A small spectrogram enhancement model, trained from scratch.
Model: 5.25M parameters, log mel input, arch unet, norm groupnorm, activation silu, widths [64, 128, 192, 256].
Data: trained on single English command words and digits, spoken by a formant synthesiser in many voices, 78125 training examples, 7.8 epochs.
Rows from block 10 of a small spectrogram enhancement model, named by matrix and row number. Each number is 128 + 24 x the weight over its row's rms, rounded and kept within 0 to 255. All counts start at 0. Numbers have three digits each.
After each channel's rows are labels from the 100 clips, of 14976, where the channel reaches its highest value: "peak in band" is the frequency band that holds the peak. Only what is clearly more common there than usual is listed. The data: single English command words and digits, spoken by a formant synthesiser in many voices.
# conv: 3x3 conv (model.decb.1.0.conv.weight, 128x256x3x3, standardized in use, each kernel summed), inputs 172-255

conv.111:121130115139157182143148131114145072128151105127101115084159167166126077135140158162158107142139142122109091051154208124167114103140101165129105145144107144112106144089096126150111157073112168140112121123104116078090098102142148130135131094094137131114
peak in band: 4000 to 8000 Hz; 500 to 1000 Hz

conv.114:167085107097096193139132161088129105162149166132105119108099113104113156129123137168174143144123158158100105130161159156130125100105108119122113121110158165084109157154142086126171154139127070110148109146126087105116112159107120141104140133102103135136
peak in band: 2000 to 4000 Hz

conv.109:118113135148118196087124112128124101123153107105115151158107116117121116106133142135165109156088125092139145108077162163154113094111132151085098116096127177120120117111097122144112124128111077115100139127101114100097136114148114142078142176102151163149
peak in band: 250 to 500 Hz; 0 to 250 Hz

conv.112:099125165114129085127156070097136170168086134115165090140097113172157099162135121163159100147103105158115144126096117153175143113107111126130141104125153119141109127132172140111140100103108097181160110121159118137110076141124152101105165150149110103133
peak in band: 250 to 500 Hz

conv.106:148116165140141119143154106169118109133143155120082132144104103104147141127147091151099112079127120186112146099146122149100101106069085107122152139144113150153110067128096130120121147153122107091094127122122126104140149080095117127121151143144146115123
peak in band: 2000 to 4000 Hz

conv.89:106078102120133109138134142110106151105116065111072112132141109130134140113088109131145091107110131152104120149144113166124110124123129130114178140103115118105125122129120112099094114136145108127106131145137141125114116111142137148084117144129119162128
peak in band: 500 to 1000 Hz

conv.79:113102110072099148140131146114143168134058107135094108067147108168124142121058132117117124109114134131149080149151099079156114101109162110146100137120107090110128102165090093135123153150149088121129156157153114139087110131100118112128137179102114103155
peak in band: 1000 to 2000 Hz; 500 to 1000 Hz

conv.105:133125098122088152152091141156116126144153118142117037136112137121147164129156170171166137173116070110158120120126116155145132110077113000155107166133126150119138126123112109160112141111108108160102138124134184155138080121112126117123112127169158128141
peak in band: 500 to 1000 Hz

conv.61:129131120146122108134162111092139162137096123189141123103141160157111126165132133120165128094139141144099090160163115123119099073129160144128102121173131153116140073130144066102158123133117128118117133109089152151079126129161141163119094116116084144151
peak in band: 500 to 1000 Hz

conv.107:130108047100143095113090099151101130130158109121122128127105100120101093086107120095136134115149125101118115162152096106109138127114184079107125101151077119107137092113080106159120107154119121141131124105114158147130123108161122143104156138160183098079
peak in band: 500 to 1000 Hz

conv.115:109125129156110157101167154128133149129163134133117144111142099116094150085156154144168106091116129100120104114126100123085107095160146088084167115168118099148132114110109069154156147080081160123140107141138147110123101107179124148104150157177084097126
peak in band: 0 to 250 Hz

conv.101:152117171134147134136087115158107108132144091093139154163110124107089110108156143151100141148129068070074109113097133155137161149136111099113127120119135117099118135161126152161121180137139130157115093108125132066115154139142109160159152134151114141094
peak in band: 1000 to 2000 Hz

conv.43:121128154152145138078067099115139134131132149138145157133112140133156141152109123081157152144145078148158093123093090137110123163170050152139116132126158105159114101134139170135152132130053107110076116109114151174109123110113101136099091101111156116120
peak in band: 2000 to 4000 Hz

conv.78:139147067093102135104099106105133135164161109110045095163110139154123159147192125113085116162128111153078128139138113139136150144141088160082160117101159155155109094132147174114175133142132114171130125128132133144137109115082141089125089190152155140142
peak in band: 250 to 500 Hz; 500 to 1000 Hz

conv.54:117160145111182089106129140149115125115092128113196148152108167173226155139079158148136129134105152225171133107126091117101130132173134161126127103137128064085141117140130107127116117178126141113090144121108151124136123155158111124138126114143114095175
peak in band: 250 to 500 Hz; 500 to 1000 Hz

conv.2:130134098098140165112145174135124113144145111172156141107098080180143138076109083131082116139126095151167131131159150182099146086094128144105149129145104153097145126125140136141112127132165115187200121100150200090156137158164143118110110104216116122125
peak in band: 250 to 500 Hz

conv.74:093115124127076163143148100120119154114128180107134143122155062116126147122143141135079134160130146128123086115105146104071152146161136115117138132128133116091148170173115116132145211091146120093147124137113148126103143153127086135152149145153145112133
peak in band: 4000 to 8000 Hz

conv.119:145142123115054107142105124163087122141056123134128109124100098141115119111152131077148121165150057120126160103115187168145107124118109130129092139149141136122136126147133174121127134146137118141130113094168112099156160104083133149074131146122099125153
peak in band: 4000 to 8000 Hz

conv.73:128134140109101173112111138086104116101158107119117105108142124157113095116029129112116124134102120099162094109122119154105134086101101128119121142160102158097116097112097152134185153110156168142164126138130130119118152148132101140085147115136174136150
peak in band: 0 to 250 Hz

conv.11:128105155137159113129135116118161124076121152196129135106101171117144126133110116132186128080096135143121099148147112128129124064122177129127111117102130179127109117162158105131172096174121109096123114118118086095121093157108124141148151104081169118115
peak in band: 4000 to 8000 Hz

conv.48:110138131118055129120142107143185155129138096118174122128099066152116126166132133059078149101110184143145094087136138135116107142097135117117161124094129133163111116167181102120092203152089124149095139139138106114119138145141143122144181204105099133127
peak in band: 1000 to 2000 Hz

conv.23:132176125081073173141121148129124098201091136133174099158114204148130121104155154169157138123158142149143113134128094142127104109119122101099082145124130169111149124155141103102169145141135094155152153122150162128123090134144111118152139176177130107144
peak in band: 2000 to 4000 Hz